From a checkpoint of a small audio-text matching model: waveform 16khz input, encoder widths [320].
Rows from block 4 of the audio encoder of a small audio-text matching model, named by matrix and row number. Each number is 128 + 32 x the weight over its row's rms, rounded and kept within 0 to 255. All counts start at 0.
Before each channel's rows are labels from the 100 clips, of 14976, where the channel reaches its highest value: "responds to" is what is common among them. Only what is clearly more common there than usual is listed. The data: single notes of 20 synthesised instruments. In brackets: how many of the 100, against the usual share in percent.
# conv: width-3 conv, dilation 3 (encoder.blocks.4.conv.weight, 320x320x3, each kernel summed), inputs 160-239

responds to: G# (99 vs 8.2); short note (86 vs 36.6); note: G#3 (56 vs 1.9); note: G#2 (40 vs 1.2)
conv.209 [137 138  74 157  96 128  91 146  80 171 171  63  97 144 135 101 167 118 145 129 159 133 133 106  98 131 104 136 145 135 166 118  91 132 113 128 158 107 110 134 134 147 128  91  98 165 186 182 141 114 144 133 138 191 210 110 161  89 127 156  76 138  93 163 125 121  91 102 101 127 149  90 120  91 152  86  87 192 105  87]

responds to: octave 5 (65 vs 24.1); D# (59 vs 7.8); text has "noise" (52 vs 18); note: D#5 (39 vs 2)
conv.111 [105 121 135 138 138 164  92  80 121 104 143 145 116  89 133 142 103 107 121 103 118 138 154  84 129 132 123 172 139 126 137 100 160 163 129 148 189 125  56 102  63  47  34 166 162  96 156  52 163 110 166  84 167 164  91 103 140 107 177 130  88 135 152 147 145 167 156 137 136 161 121 104 157  85  76 202 134 167 100 137]

responds to: E (90 vs 8.5); octave 5 (55 vs 24.1); note: E5 (47 vs 2); octave 6 (45 vs 13.3)
conv.20 [163 143 108 129 108 142 143  91 131 107 141 140  99 172 128  88 136 158 154 109  95 199 123 169 100  72  90 124 143 122 113 151 112 151 139 103 169 151 173 107 125 139  95 101  66 148 149 126 134 108 155  94 131 145  27 193 101  93 105 136 162 117 103  94 111 146 118 128 167  81 127 110  94 117 125 130 130 169 151 140]

responds to: G (93 vs 8.4); short note (79 vs 36.6); octave 3 (65 vs 21.2); note: G3 (63 vs 2.2)
conv.250 [142 179 125 147  93 166  57 111 102 120  99 143 149 104 122 162 138  97 199 166 132  80 155  98 115 104 146 142 107 155 115 144 127 144 174 112 177 133  93 123  58 149 111 127 141 173 170 138 106 104 161 119 125 177  93  89 194 104 125 175 122  95 150 144 139 193 115 134 139 135 138  93  96 130 180  71 100 145 154 174]

responds to: G# (59 vs 8.2); D# (40 vs 7.8); note: D#6 (37 vs 1.4)
conv.178 [129 100 108  89 142 111 119 125 158 180 155 139 148  85  96 111 125 140 176 106 122 148 125  42 153 126 124  68 148  91 202 151  71 121 138 134 115  75 117 110  95 143 168 129 120 151 133  93 119  53 157 206  82 154 192  77 112 121 158 137  95 114  84 133 161 151 125 125  73  96 158  47 123 127 115  62  58 143 111  93]

responds to: G# (93 vs 8.2); octave 4 (92 vs 25.3); note: G#4 (85 vs 2.1); short note (70 vs 36.6)
conv.7 [154 135 174 149  58 107 133 126 122 130 125 192 110 105  87 153 151 109 139 159 107 146 131 129 120 199 120 114 102 140  98 123 115 189 137 145 130  84 143 135 105 144 142 160 136 150 135 102 178 103 151  86 145 145 134 138 145 149 123 118 111  91 180 152 193  93 132 176  69 106 141 166 156  66 165  89  84  50 134 119]

responds to: A (98 vs 7.9); short note (86 vs 36.6); note: A3 (48 vs 1.9); octave 2 (47 vs 13.5)
conv.123 [ 75  99 200 138  94 142 155  86 195 111 137  87 193 119  96 124 126 121 150 157 117 107 121 108  71 171 141 116  92 107 181 155 122 137 179 125 113 126 124 173 177  91 107 221  81 122 125 114 107 167  99 140 115 155 127  84 100 132 104 184 113 103 129 136 158 126  73 118 134 110 152 146 146 158 178 111 118 163 134 155]

responds to: short note (84 vs 36.6); A (51 vs 7.9); D# (41 vs 7.8); note: D#3 (32 vs 1.3)
conv.260 [175 127 132  89  99  50 123  87 137 116 138 160 168  87 123  58 121 159 120 224 107 154 166 184  91 179  95 155  91 115 135  73  71 174 151  98 141 182 148 103  89 150 123  88 172 110 141 174 150 177 161 110 127 115  94 165 184 126 126 166 148 123 133 169  87 159 125 139 125 131  92 147 162 146 122 187 140 114  99 105]

responds to: short note (83 vs 36.6); B (69 vs 8.1); octave 2 (66 vs 13.5); note: B2 (64 vs 1.3)
conv.257 [118 170 208 101 194 194 164 105 115 173 160 163 133 137 148  99 150 107 220 107 154 108 123 188 132 178  89 125 153 142 139  78 114  73 130 135 172 148 119 144 121 108 102 112  87 171 135  98 167  51 102 129  62 125 160 102  88 168 116 107 139 163 109 140 130 174 119 124 120 153 127 164 137 172 138 135  95  81 132 100]

responds to: octave 2 (86 vs 13.5); short note (78 vs 36.6); B (71 vs 8.1); note: B2 (67 vs 1.3)
conv.38 [151 174 126  89 112  92 172  49 128 148 151 154 145  97 133  91 133 181 115 175  98 149 136 181 183  89  95  88 137 139 139  98  93 121 184 148 128 136 131 106  82 126 157  77 141 146 113 163  57 112  99  95 142 106 136 121 133 123 139 117 159  70 138 116 150  78 128 122 121 109 153 103 154 140  68  68 139 122 122 155]

responds to: D# (98 vs 7.8); octave 3 (58 vs 21.2); note: D#3 (57 vs 1.3); note: D#2 (31 vs 1)
conv.99 [114  87 167 131 128 122 144  78 102 126  87  98  79 133 133 143 128 127 115 141 101 110  80 127 184 115 143  82 129 162 101 139 170  85  89 125 153  80 124  64 152 105 101 104  80 155 105  99 134 159 170  95 106  89 114 164 129 132 142 119 110 126 103 107 202 168 136 117 100 118 126 109 159 152 127 176 147 158 102 144]

responds to: C# (100 vs 8.1); octave 5 (60 vs 24.1); note: C#5 (60 vs 2.2); note: C#6 (34 vs 1.4)
conv.281 [134 177 149 154 120 100 136 107 170 106  74 135 108 101 122 102 114 137  88 167 102 143 157 116 129 126 133 210 108 119 157 152 117  61 156 134 106 197 127 176 149  69 139  84 140 129 148 131 156 183 113 122 112  84  96 114 152 172 147 142 169  53 114 110 125 147 146 128 123 106 159 165 176 178 155 133 106 141 144 117]

responds to: C (54 vs 9.1); note: C5 (47 vs 2.2); B (40 vs 8.1); note: B4 (38 vs 2)
conv.220 [161 153 117 118 152 117 147 145  96 101 128 136 108 145 106 220  98 155 142  64 173 144 127 128 123  91 112  66 153 140 178 161 126 176  82 116 109 124  97 151 109  76  93 166 164  86 164 153 131 124 129 141 156 133 105 129 151 109 186 135 160 135 132 205  86 190  86 105 113  50  36  91 138 192 111 140  90  66 130 163]

responds to: D (100 vs 8.9); short note (84 vs 36.6); note: D5 (47 vs 2.3); note: D4 (44 vs 2.1)
conv.225 [ 78 212 134  91 195 177 166  92 126 124 157  80  99 142 105 141 154  92  66 158 131 132 129  95 174 124 163 160 179 175 133 148  91 100 171 165 156 102  83 118 129 132 139 144 125 111  90 113 136 142 111 130 153 121 100  80  87 206 137 107 124  79 153 104 121 110  75 145 158 149 141 140  61 163  91  60 156 106  56 136]

responds to: C (100 vs 9.1); short note (83 vs 36.6); octave 4 (56 vs 25.3); note: C4 (56 vs 2.3)
conv.130 [174 154 108 151 165 159 161 158 121 126 110 151 106 161 105  98  78 216 249  99 137 124 133 168 143 101  97  75 130 103 134 124 109 117  55 101 124 151 131  53 113 149  79 144 160  91 180 116 108 141 148 150 107 165 118 142 137 126 169  76 177 104 122 154 122 160 106 176 103 152 136 122  89 149 129 117 134 133 145 108]

responds to: A (84 vs 7.9); short note (82 vs 36.6); octave 4 (57 vs 25.3); note: A4 (51 vs 2.2)
conv.173 [ 83 146  96 117  76 125 150 162 152 129 149 139  91 197 142 125  98 134 124 145 175 105  93 100 178 129 134  96 149 137 144  79  69 152  98 154 204 121 140  84 152 194 118 114 165 112 151 155 104 183 118 151 149 126 134 124 134 120 129 182 127 102 138 123 111 128 106 116  90 134 109 140 151 180  93 153 155 114  99  88]

responds to: F# (77 vs 8.8); octave 5 (66 vs 24.1); note: F#5 (45 vs 2); note: F#6 (32 vs 1.2)
conv.86 [177 135  51 150 177 110 116 153 120  93 115 126 119 134 107  98  83 125  84 163 133 143 153  98 142 191 105 141  98  78 113 115 164 155 126 112 145 162  76 109 171 137 121 185 152 115  92 126 128 150 115 136 117 150 178  92 149 105 161  91 109 208  65 143 163 149 125 130 103 146 122 104  91 191  85 100 145 186 148 146]

responds to: B (100 vs 8.1); octave 2 (85 vs 13.5); note: B2 (85 vs 1.3); short note (65 vs 36.6)
conv.126 [154  95 169 143 126  61  75  87  96 143 168 155  97 118 134 126 146 160 130 132 154 142 172 114  99 127 150 124 134  93 118 122 142 108 174 109 104  85 138 153 160 129 148 142 113 140  93 136 152 110 172 133  90 129 111 117 134 199 143  97  98 160 128 132 150 148 101 106  88 107 161 144 121  89  76 133 107 154 171 124]

responds to: G# (93 vs 8.2); short note (85 vs 36.6); note: G#3 (56 vs 1.9); note: G#2 (36 vs 1.2)
conv.261 [159 133 144  54 134 114 122 110 121 175 148 144 100 131 171 115 125 115  84 142 102 148 155 138 165 169 100  93 119 136 123  87 169 132  83 140 143 162 160 125 102 162 118  80  93 158 158 186 155  87 147 138 140 118  92 130 127 135  77 177  76 117  70 117 155 143 130 124 132 120  87 104 120 120 110 159  85 193 172  87]

responds to: G# (48 vs 8.2); white noise (40 vs 9.2); note: G#4 (39 vs 2.1)
conv.83 [149 104 113 160 100  85  90 157 184 161 107  81 124 129 133  82 116  95  42  98 103 104 104 144 151 124 102 110 123 142 128 179 145 132 121 104 136 154 172 132 121 149 128 125  92 153 136 128  88 158 144 127 134 145 132 129 127 139 162 186 143   9  92 112 137 165  77 146  89  78 122 139 109 145 187 173  94  65 127 133]

responds to: D# (78 vs 7.8); short note (71 vs 36.6); note: D#3 (33 vs 1.3); white noise (31 vs 9.2)
conv.84 [143 141 106 124  88 148 148 138 107 142 137 139 139 102 122 142 117  27  45 141 151 167 155 202 112 143  90  93 103 194 101 104 110 190 136 131 153 132 121  97 178 163  80 124 135 158 106 128 149  61 119 165 128 120  78 124 138  97 146 129 113 120 136 124 147 131  98 124  49 142 108 137 138 115 127 144  69  89 101 131]

responds to: F# (62 vs 8.8); note: F#5 (36 vs 2); note: A#5 (28 vs 1.8); note: F#6 (26 vs 1.2)
conv.152 [111 159  74 158 143  59  91 102 148 111 114 146 153 152 174 129  79 139 103 108 122 127 115 111 112 189 157 111 135 103 145 111 112 120 132 103 119 158 133 102  83  88 132  72 129 204  94 112 138 186 178 146 120 157 131 155 140 152 125 147 114 108 204 167 122 101 133 148 124 128 102 146  86 190  95 113  56 151 165 118]

responds to: A (85 vs 7.9); short note (82 vs 36.6); octave 2 (65 vs 13.5); note: A2 (61 vs 1.3)
conv.262 [120 138  95 172 113  94 115 102 112 112 118 102  84  99 106  95  83  78 147 135 152 128 114  83 107 118 161 113 134 138 167 153 197 167 104 128 120 123 121 113 135 129 109 166 153  87 173 131  94 136 155 134 138 128  74 114 197 117 113  96 154 178  79 149 174 148 156 179 169  73  95 126 123 165  74  70  68 150 129 134]

responds to: B (100 vs 8.1); octave 3 (78 vs 21.2); note: B3 (78 vs 2.2); short note (70 vs 36.6)
conv.52 [110 142 114 141 193 130 176 116   6 116 135 128  91  80 126 102 126 164 125 102  93 111 136  53 162  95 144 114 101 130 162 146  98  93 130 179  66  92 108  82 174  89 138  98 144 121 125  99 141 114  76 107  76 147  92 127 151 152 151  65 168 128  79 186  86  91 137 148  92  97 165 156  66 147 108  97 135 120 145  90]

responds to: C# (26 vs 8.1)
conv.90 [109 129 125 126 123 140 103 147  98 111 108 116  89 120 108  77  76 155 154  96 167 143 102 164 146 126 153 144 115 185 115 142 116 128 110  80 134 145 105 175 121 133 186 102 127 142  64 175  74 125  83 125 162 125 211 102 144 101 139 101 142 198 175 135 103  95 176 121 157 114 103  84 138 118 219  39 183 143 172  95]

responds to: short note (85 vs 36.6); C# (77 vs 8.1); note: C#3 (47 vs 1.4); note: C#2 (29 vs 0.9)
conv.33 [ 87  85 130 164 183  93  68 147 129 116  72 146 153 169 121 145 171  86 114 138 119 123 149 164 173 188  82 157  96 157  97 126 148 101  75 110 174 151 133 148 144 115  84 142  96 168 189 136 136 175  85 121 144  84 157 112 137  88 131 125 137  89 164 123 100 140 178 109 123 121 197 168 172 129 128 153 134 108 134 135]

responds to: A (92 vs 7.9); short note (79 vs 36.6); note: A5 (44 vs 1.8); note: A4 (41 vs 2.2)
conv.2 [176 144 142 148  91 168 110 118 206 138 144  97 121 155  74 172 141 117 110 163 126 162 171 177 154 121 115  91 148  92 125 180  86 152 113 178 152 117 129 101 204 101 145  88 112 159 100 125 133 115  93 170  97 140  85 109  94 141  90 185 107 139 109 113 173 145 111 193 113  47 166 160 183 160 143 114 132  86  87 197]

responds to: A (94 vs 7.9); short note (80 vs 36.6); octave 5 (55 vs 24.1); note: A5 (52 vs 1.8)
conv.248 [164 112 108  90 146 165 133 108 154 119 122  47 120  62 127 147 143 119 124 130 162 110 100 180 137 147 106 109 122 137 111 133 142 129  77 115  93 157 169 109 139 142 129 113 104 135  79 120 111 117  97 173 131 118 121 183  91  74 105  86  89  71 147 134 128  97 126 144 153 146 150 161  96 169 111 108 122  60 114 229]

responds to: octave 4 (81 vs 25.3); short note (74 vs 36.6); A# (58 vs 8.1); note: A#4 (51 vs 2.1)
conv.264 [145 181 142 161 160 136 166  97 182 120  98 151 141 138 121 170 135 100 128 160 149 105 137 111 121 148 136 119 147 118 132 170 122 133  71 117  60 127  95 121 110  61 113 106 143 133 111 182 128 105 134  75 161 120 153  94  86  83  85 140 137 118 112 132 176 202  99 125 156 155 123 120 159  97 127 176 126 158 107 175]

responds to: short note (90 vs 36.6); octave 3 (47 vs 21.2); D (32 vs 8.9); A (26 vs 7.9)
conv.122 [180 118 139  88 185 119 177 143  92  87 183 140 172  54  94 138 100 103 160 125 102 119  75 184  78  90 125 119 146 122 137 131  96 127 131 134  98 133  98 114  95  88 165 122 140 131 115 151 138 148 135 123 119 114 107  55 103  73  98 188 125  97 159 130 144 110 103  99 140 231 102 180 116 184 151  98 170 161  94 134]

responds to: C (95 vs 9.1); short note (70 vs 36.6); octave 3 (47 vs 21.2); note: C3 (46 vs 1.3)
conv.206 [ 87 124 138 163 170 169 108  82 104 130 117  61 129 153  87 110 120 102 128 116 120 162 132 198 184 117 167 156 122 135 177  55 136 111 141 103  51  92 109 161 149 148 104 141 123 103  80 123  24 168 101 189  91 119  75 140  97 188 102 167  79 121 118  93 130 111 153 107 115 148 112  99 160  70 105  89 140 147 118  91]

responds to: D (95 vs 8.9); short note (82 vs 36.6); octave 3 (66 vs 21.2); note: D3 (66 vs 1.6)
conv.258 [ 92 113 123 157 115 119 187 121 140 137 138 146 144 167 128 143  79 141 127  37 125 162 100 186 148 154 121 149 131 140 115 129 144 161 125  66  84 119 171 138  86 150 138 110 148  90 109 139 152  95 144 117 172  93  76 128 140  91 175 172 129 116 137 152 136 136 103 131  81 130  99 197 135  48 162 171 156 101 107 150]

responds to: short note (82 vs 36.6); F (62 vs 8.2); octave 2 (50 vs 13.5); note: F2 (45 vs 1.2)
conv.211 [ 99 103 127  95  87 161 144 102 173 110 158 167  66 124  65  96 132 123 193 105 135 141 138 145  94 159 101 142 106 137 146 112  88 107 123 110 155 123 116 137 179 102 128 178 130 138 104 126 123 110 157  73 134 103  68 154 147  99  87 116 100 192 120 129 147  72 169 129 187 139 124 104  59  79 166 130 157  63 173 113]

responds to: C# (96 vs 8.1); short note (79 vs 36.6); octave 4 (77 vs 25.3); note: C#4 (74 vs 2)
conv.55 [164 132 146 109  77  87 126 128 131 123 114 112  99 172 114 115  94 175  73  78 149 123  98 110 107 175 160 114  67 187  96 164 175 138 136 127 109 161 114 141 138 137 136 101 121 136  91 123 118 139 115  99 184  68 130 169 153  73  94 125 134 139 118 149 138 123  88  88  82 100 155 112 141  99  91 173  95 119 135 136]

responds to: G# (77 vs 8.2); short note (77 vs 36.6); note: G#5 (31 vs 2); instrument: marimba-like (25 vs 5)
conv.218 [197  72 151 112 144  84 116 181 142 170 239  87 188 113  90 153 187 104  81 130 129 205 152 103 125  66 113  38 149 118 147 152 127 188 130  85 123  71 145 140 161 133 117  98 116 141 162 143 160  73 165 102  71 132 111 114 143 135 135 134  94 180  85 118  94 100  63 133 102 157 197 145 101 100 137 119  98 125 128  73]

responds to: A# (85 vs 8.1); short note (79 vs 36.6); octave 3 (63 vs 21.2); note: A#3 (58 vs 2.2)
conv.266 [133 163 151 128 175 119 127 129 159  99 143  97  96  77 143 131 109 132 153 171 121 162 127 219 146 161  84  62 141  60 205 124 203 108 156 126 151  92  89 111 126  67 102  85 109 145 140 115 117 167 121 148 139 134 134 124  79 132 132 124  65 139  92 142 139 129 152 112 102  92 158 139 175 146 133 164  68 201 140 174]

responds to: F (85 vs 8.2); short note (63 vs 36.6); octave 5 (61 vs 24.1); note: F5 (61 vs 1.9)
conv.149 [ 81  97 135 119 158  36 118 104  99 150  45 154 160 167 170 212 122 174  96 144 149 138 127 136 140  60 156 135 124 121  66 127 143 108 155 130  98 142 143 168 106 134 135 128 148 159 162 190 119 124  92 128 154 133 134 111 153 139 101 129 176  91 136 199  80 182 117 182 124 143 130 114 140 196 109 134 156  95 106 180]

responds to: reverberation (64 vs 34.8); text has "room" (64 vs 34.8); text has "reverberant" (64 vs 34.8)
conv.85 [115 119 102 135  96 162  69 131 106 106 112 164  83  82  90 110 107 168 143 137 133 156 138 106 125 148 161 106 136 112 140 123  81 100 150 158 115 146  79 205 142 168 146 111 140 143 155 147 126 125  98  78  77 152 170 115 109 137 109 113 111 210 138  95 145 134 202 119 161 121 102  65 130  73  95 125 211 162 133 125]

responds to: C (100 vs 9.1); short note (73 vs 36.6); note: C3 (46 vs 1.3); octave 2 (41 vs 13.5)
conv.172 [ 91  90 105 148 179 131 151  84 152 135 103  87  85 128 138 171 134  29 107 142 128 134 111 101 145 171 162 128 155 141 112 131 139 108 114 118 153 152 129 116  88  96 142 190 161 125 113 165 138 137 131 156 154 120 142 144  60 191 129 180  90  95 163 156  94 153 106  56 121 140 135 133 166 197  55 160  78 194 109 201]

responds to: octave 6 (68 vs 13.3); G# (67 vs 8.2); note: G#6 (36 vs 0.8); note: D#6 (32 vs 1.4)
conv.160 [152 139 131  61 149 173  82 220 147 122 151 133 102 140 101 145 139 112 160  92 176 179 107  98 136  77  94  96 125 135 125 137  54  71  88 168 182 121 164  94 128 134 100 126 113 121 158  59 149 117 139  93 147 160 140  40 136 148 160 126 130 130 109 129 117  98 137 121 124 120 127 121 137  99 117 127  87  84 112 130]

responds to: C# (70 vs 8.1); octave 4 (70 vs 25.3); note: C#4 (49 vs 2); text has "noise" (46 vs 18)
conv.95 [ 76  29 115 181 107 118 130 131 124 145 121 135 131  19 130 124 120 121 148 102 136 147 122 100 106 136 140 141 101 153  94 161 147 166 116 110 155 110 164 185 112  70 149  78  98 149  98 120 135  86 123 148 144  97 149 103  95  75 107 172 111 161 143  67 128 133 181 146 146 208 135 128 154 108 167 221 151 136 143 124]

responds to: D (52 vs 8.9); D# (44 vs 7.8); note: D4 (43 vs 2.1); note: D#3 (27 vs 1.3)
conv.310 [ 64 162 144 110  59 212 135 110 102 133 112 182 146 131 108  99 128 168 110 118 139 121 137 132  66  95  99  78 147 168 159 135 158 144 120  91 151  81 157 117 120 162 118 129 103 110 135 218 153 137 138 124 119 105 140 127  84  95 101 109 143 182 135  83 100  95 159  86 142 139 152 177 132 116 171  85 120 108 156  83]

responds to: decaying tone (67 vs 39.7); C (25 vs 9.1)
conv.222 [131 128 119 167 114  53 135 160  74  87 145  75 197  72 139 113  94 160  89  96 138 152  90 116  92 130  92  79 143 137 125 101 140 124 164 144 121 113 146 178 173 128 118  84  99  96  86 165 101 149 144 119  65 145 117 132 127 138 130 161 165 164 181 164 136 128 145  59 132  94 118 156 132  94  89 118 100 136 196 141]

responds to: G (99 vs 8.4); short note (74 vs 36.6); octave 3 (73 vs 21.2); note: G3 (73 vs 2.2)
conv.124 [107 159 140 102 134 100 125 119 128 111  67 131 122 122 117  96 144 150 159 120 114 162  97 133 191  98  92 157 167 108 135 130 127 137 122 115  64 102 122 138  84  98 124 109 159 172 207 187 110 125 132  85 123 144 123  68 116 108 104  98 100 156 153 137  90 135 157 114 128 156 179 165 113 104  86  85  77 230 151 132]

responds to: short note (79 vs 36.6); octave 4 (76 vs 25.3); F# (55 vs 8.8); note: F#4 (43 vs 2.2)
conv.18 [158 144 141  79 192 120 152  98 169 147 129 148  86 133  75 155 134 141 157 142 101  72 119 145 113 155 187 163 151 195 202 149  94 202 147 160 145 125  83  93 150 105  94 171 123 134 124 104 162  98 150 116  95 124 133  74 157 164 127  80  96 103 113 139 168 155 122 118 111 137 141 125 108 130 123 158 158 159  88 173]

responds to: octave 5 (89 vs 24.1); D# (78 vs 7.8); note: D#5 (70 vs 2); short note (63 vs 36.6)
conv.252 [ 43 152 174 148 113 147  75 144 178 121 184  82 115  79 124 116  54 166  98 104 130 197 149 136 140 135 123 185 142 187 183 114 128  96  81 119  79 124 158 152 197 120 139 147 153  85 123  94 125  95 158 156  77 162 120 168  99 153 126  95 152 104 178 144 119 120  91  90 123  87 199 129 113 113  33 129 108 100 155  96]

responds to: D (38 vs 8.9); marimba-like (31 vs 5); note: D3 (26 vs 1.6)
conv.316 [147 119 118  79  61 114 141 153 103 140 149 154 142 123 143 132 111  97 161 182 110 148 131 119 124 163 107 120 142  89 142 102 127 101 187 107 155  92 117 129  86 163 149 142  98  98 112 167 125 149 217 152 138 104  82 112 171 171 148 155 148 119 159  44 158 207 138 134 123 158 193 201 181  79 133 173 159  98  66 118]

responds to: decaying tone (73 vs 39.7); octave 1 (27 vs 1.8)
conv.102 [152 118 108 232  94 221  76 141 117 178 102 124 138  84 144  98 106  98 141 110 129 127 101 128 136 141 118 122 143 135 142 136  97  81 146  54 153 134 137 149 123 147 104 119 116 130 123 118 133 160 132 127 116 172 146 136 110  94 125 103 154 159  95  54 161  86 114 117 167 119 113 141 142 129 162  91 131  78 151 129]

responds to: D# (96 vs 7.8); short note (85 vs 36.6); note: D#4 (38 vs 2.1); note: D#3 (33 vs 1.3)
conv.253 [144 117  56 107 138 137  72 164 156  80 140 128 115  41 147  83 111 188  99  75  99 119 117 163 119 130 100 152 109 141 159 153 142 175 103 107 116 119  78 159 115 147 117  88 149  67  88  99 191 100  87 131  99 131 105  73 152  60 186 162 126 111 120 135 138 113 130 142 106 108  98 198  97 108 138 139 146 134 139 107]

responds to: decaying tone (72 vs 39.7); thin (high-pass) (32 vs 12.1)
conv.91 [107 143 127 136 130 175 169 132 145  87  84  77 135 102 161 150 129 181 150 144 104 122 129 171 130  78 136  77 102 110 153  90 134 105 147 131 122 118 141 186  90  63 103 160  71  80 114  86 153 142 131  95 152 178 114  78 119 156  93 147  77 197 162 116 153 120 205 153 155  90 117 142 111 150 143 100 185 165 144 136]

responds to: B (78 vs 8.1); short note (65 vs 36.6); note: B5 (37 vs 2); note: B4 (35 vs 2)
conv.120 [247 146 112 144 123 114  60  75 104 125 133 117 120 184 136 151  62 170 144 136 119 130 103 104 130 131 149  46 136 164 151 146 138 122 134 150  96  62 137 132 159 142 111  66 127 126  92 146 130  64  75 112 133 127 160 200  74  74 131 148 128 174 138 172  97 168 150 129 122 108 138 103 121 124  22 173 102 105 155 167]

responds to: C (55 vs 9.1); note: C5 (49 vs 2.2); G# (45 vs 8.2); note: G#4 (40 vs 2.1)
conv.67 [191  93 151 122 202 121 155 141  84 116 191 139  89 132  96 115 153 125 172 109 144 137 138 128 119  82 175  87 128  71 120 137 140 119  97 144 162 124  79 136 103  86 131 125 139 146 153  75 153 111 112 121  71 223 178 110 148 169 144 133 150 124 110  81 158 108 101 147 115 156 126 162 115 156 115  97 145  57 131 165]

responds to: C (100 vs 9.1); short note (81 vs 36.6); octave 4 (52 vs 25.3); note: C4 (52 vs 2.3)
conv.309 [139 127 100 155  91 139 114 150 150 124 108 124 159 201 109 142 162 123 179  98 135 127  97 123 128 124 112 118 189 140 104 131 147  49 144  89 187 167  60 105  80 129  92 155 103 161 143 143 122 194 174 134 113 148 119 216 128 122 134 153 156 123 131  93 131 102 143 115 138  92 122 138  48 126  93  84 139 147 161 157]

responds to: octave 3 (78 vs 21.2); short note (77 vs 36.6); F# (75 vs 8.8); note: F#3 (67 vs 2.1)
conv.30 [ 76 162 175 130  83  57 106 136  66 112 129 179 172 118 126 139 149 161 205 162 174 149 122 186 118 160 115 116 159 106 161 105 120 122 121 111  85 129 130 183 133  84 123 111 116 154 148 171 120  94 122  97 153 134 110 173 127 105 163 115 177 132 153  73 153 105 124 108 118 146 183  34  58  98  76 115 118 105 119  61]

responds to: F (92 vs 8.2); short note (81 vs 36.6); octave 2 (51 vs 13.5); note: F2 (48 vs 1.2)
conv.200 [ 69 125 116 103 197  99 115 115  97 108  83 136 110 111 113 103 154 127 127 103 127 130 135 205 142  83 126  92  98 138 167 152 134  98 106  76 137 141 101 113 181 110 157 105 151 132 169  92 116 124 162 102 146 128 173  96 184 148 112 155  94  68 114 108 177 126  48 127 167 129 138 148 123 132 164 142 157 197 123 185]

responds to: G# (51 vs 8.2); note: G#4 (44 vs 2.1); pitch class: D# (42 vs 7.8); note: D#3 (28 vs 1.3)
conv.110 [143 102 144 117 153  78 122  87 144 151 114  63 134  87  47 130 139 115  71 133  99  50 125 185 117 119 119 107 131 103 113 160  92 168 108 102 102 163 127 164 152 141 143 104 145 126 121  99 102 179 159 133 153 124 160 103  99 125 154 136 165 110 171 194 108 135 172 173 140 120  75 111 110  92 148 148 197  95 138 194]

responds to: C# (100 vs 8.1); short note (79 vs 36.6); note: C#6 (39 vs 1.4); note: C#5 (39 vs 2.2)
conv.276 [ 87 136 117 146 136  74 130 129 120 121 135 172 127  61 169 160 158 154 151 118 163 182 143 103  98 126 203 141 113 136 118 130 151 163 146 151 117 145  98 181 117 106 132  36 137 150 172 133 115  85 108 126 129 135 153 136  88 173 126  35 140 103 103 128  76 124 109 132 127 119 184 152 139 128 112 134 121  87 128 111]

responds to: A# (92 vs 8.1); short note (76 vs 36.6); octave 2 (71 vs 13.5); note: A#2 (68 vs 1.5)
conv.181 [ 30 161 221 127 124 143 135 108 145 129  83  86 120  78 128 105 159  94  92 143 125 155 150 147  96 161  82 129 168 135 150 110 194 103 159 105 133 175 111 125 173  77 140 160 172 155 178 148 110 106  96 141 107 141 130 156 106 171 132  84 125  96 125  88 108 114 163  90 135 196 154 185 121 126  99 155  82 190 155 128]

responds to: octave 4 (91 vs 25.3); E (86 vs 8.5); note: E4 (85 vs 2.2); short note (76 vs 36.6)
conv.66 [111 132 131 110 130 114 184 148  88 167  98 162 147 154  76  74 107 197 129 103 171 137 136 139  55  83 125 155 142 129 122 119 106 148  87 148 115  73 107  82 145  85 130 103 134 112 129 133 100  95 158 112 104 151 127 200 207 156 144 119 158 134 116 172 101 109 110 139 171 145  60 151 127 146 102 197  85 119 116  85]

responds to: E (88 vs 8.5); short note (76 vs 36.6); octave 5 (58 vs 24.1); note: E5 (58 vs 2)
conv.50 [116 153  98 144  81 159 156 141 140  99 133 125 112 149 156 127 157  88 139 171 145 143 113 171  93  81 117 160 109 179 138 147  50 123 162 100 189 153  95  70 146 174 120 125 161 147 140 124 152 174  93 127  92  84 113 100 111 167 116  88 124  82 126 154 179 175 136 160 169 124 110 102 107 122  92  44 115 129 132 121]

responds to: D (89 vs 8.9); octave 3 (64 vs 21.2); note: D3 (64 vs 1.6); pink noise (27 vs 8.8)
conv.80 [126 115 157 163 107 133 204 162 179 133 120 151 155  84 113  96 157 149 124 107 175 160 117 138 118 143 140 145 122 145  94 141 162 143 132 139 153  83 117  37 143 117 150 123 125  77 120 145 162 108  94 181 118 131 149  71  99 123 137 149 106 133 105 108 137 156 166 115 139 131  80 155 158  74 157  74  99 108 114 137]

responds to: A (87 vs 7.9); short note (70 vs 36.6); note: A3 (44 vs 1.9); octave 2 (40 vs 13.5)
conv.114 [124 115 122 150  90 178 119 105 144 143 109 133 193 145 123  91  96 135 118 118 109 114 119 146 185  87 141 215 122 168 105 116  89  62  96 117 175 151 107 111 103 163 109  50 111 116 115 189 128 147 152 166  76 173 137  71 117  55 138 151 171 144  85 153 122 118  82 162 143 137 107 147  94 130 130 120  76  74 150  96]

responds to: B (88 vs 8.1); short note (78 vs 36.6); octave 2 (49 vs 13.5); note: B2 (48 vs 1.3)
conv.312 [150  93 121 141 165 122 180 117 114 149 148 157 138 150 116 199 143 167 138 188  95 114 114 198 120  47 112 172  98 141  84  61 112 126 106 125 102  64 142 120 105  96 132 108 128 119 148 140 144 122 143 144 109 113  95 149 105 144  89 133  53 144  79 148 150 101 136 173 111 157  76 185 127 142 115 143 168 102  84  59]

responds to: B (93 vs 8.1); short note (80 vs 36.6); octave 2 (50 vs 13.5); note: B2 (50 vs 1.3)
conv.277 [128 191 142 130 158 175 139 164 150 122 165 119 177 105 109 196 119 177 125  39 142 174 125  61 120 141 135 119 176 151 123 112 171 151  96 105 118 160 159 120 190 152 153 132 188 159 131 134 153 100 192  76 127 139 138 101  69 103 118  94 121  98  93 197  87 131 167 135 104 122 135 127  81 104 154 107 125 169 129 103]

responds to: A (100 vs 7.9); octave 5 (86 vs 24.1); note: A5 (86 vs 1.8); short note (69 vs 36.6)
conv.48 [185 118  72 129 126 167 137  80 124 119 118 104 112 100 172  84 141  74 103  98 101 102 116 104 168 116 130  75 151  93 110 166 147 108 123 129  88 152 133 125 129 124 126 116 160 122 118 110 196 117  91 145  65 132  73  94 130  27 107  76 121  68 146 140 174 111 139 161 113  90 121 147 131 130 102  71 120 111 117 218]

responds to: A# (86 vs 8.1); short note (78 vs 36.6); octave 2 (51 vs 13.5); note: A#2 (43 vs 1.5)
conv.219 [ 74 159 200 127  91 140 143 137  81 166 148 165 117 116 165  86 190 152 122 112 169 114 118 150 107 145 103 124 161 144 121 105  72  95 148 134  79 135 133 107 138 146 134 115 144 131 135  81  76 117 148  81  83 159  75 134 102 104 147 153 120 190 213 112 119 171 122  83 179 130 134 140 107  99 116 147 146  79 128 173]

responds to: C (49 vs 9.1); G (48 vs 8.4); note: G4 (39 vs 2.1); note: C3 (34 vs 1.3)
conv.154 [ 59 107 181 179  91 145 145 110 196 124  94 130 169 155 160 133 109  86 139 158 140 143 107 182 113 114 145 109 119 163  92  98 108 154  85 193 152  93 100 147 152 150 156 106 131 140 116 182 155  73 164  71  63 135 180 128 169 142 147 109  61 167 105  74 105 139  90 121 170 122 137 150 193 145 230  91 148 142 113  81]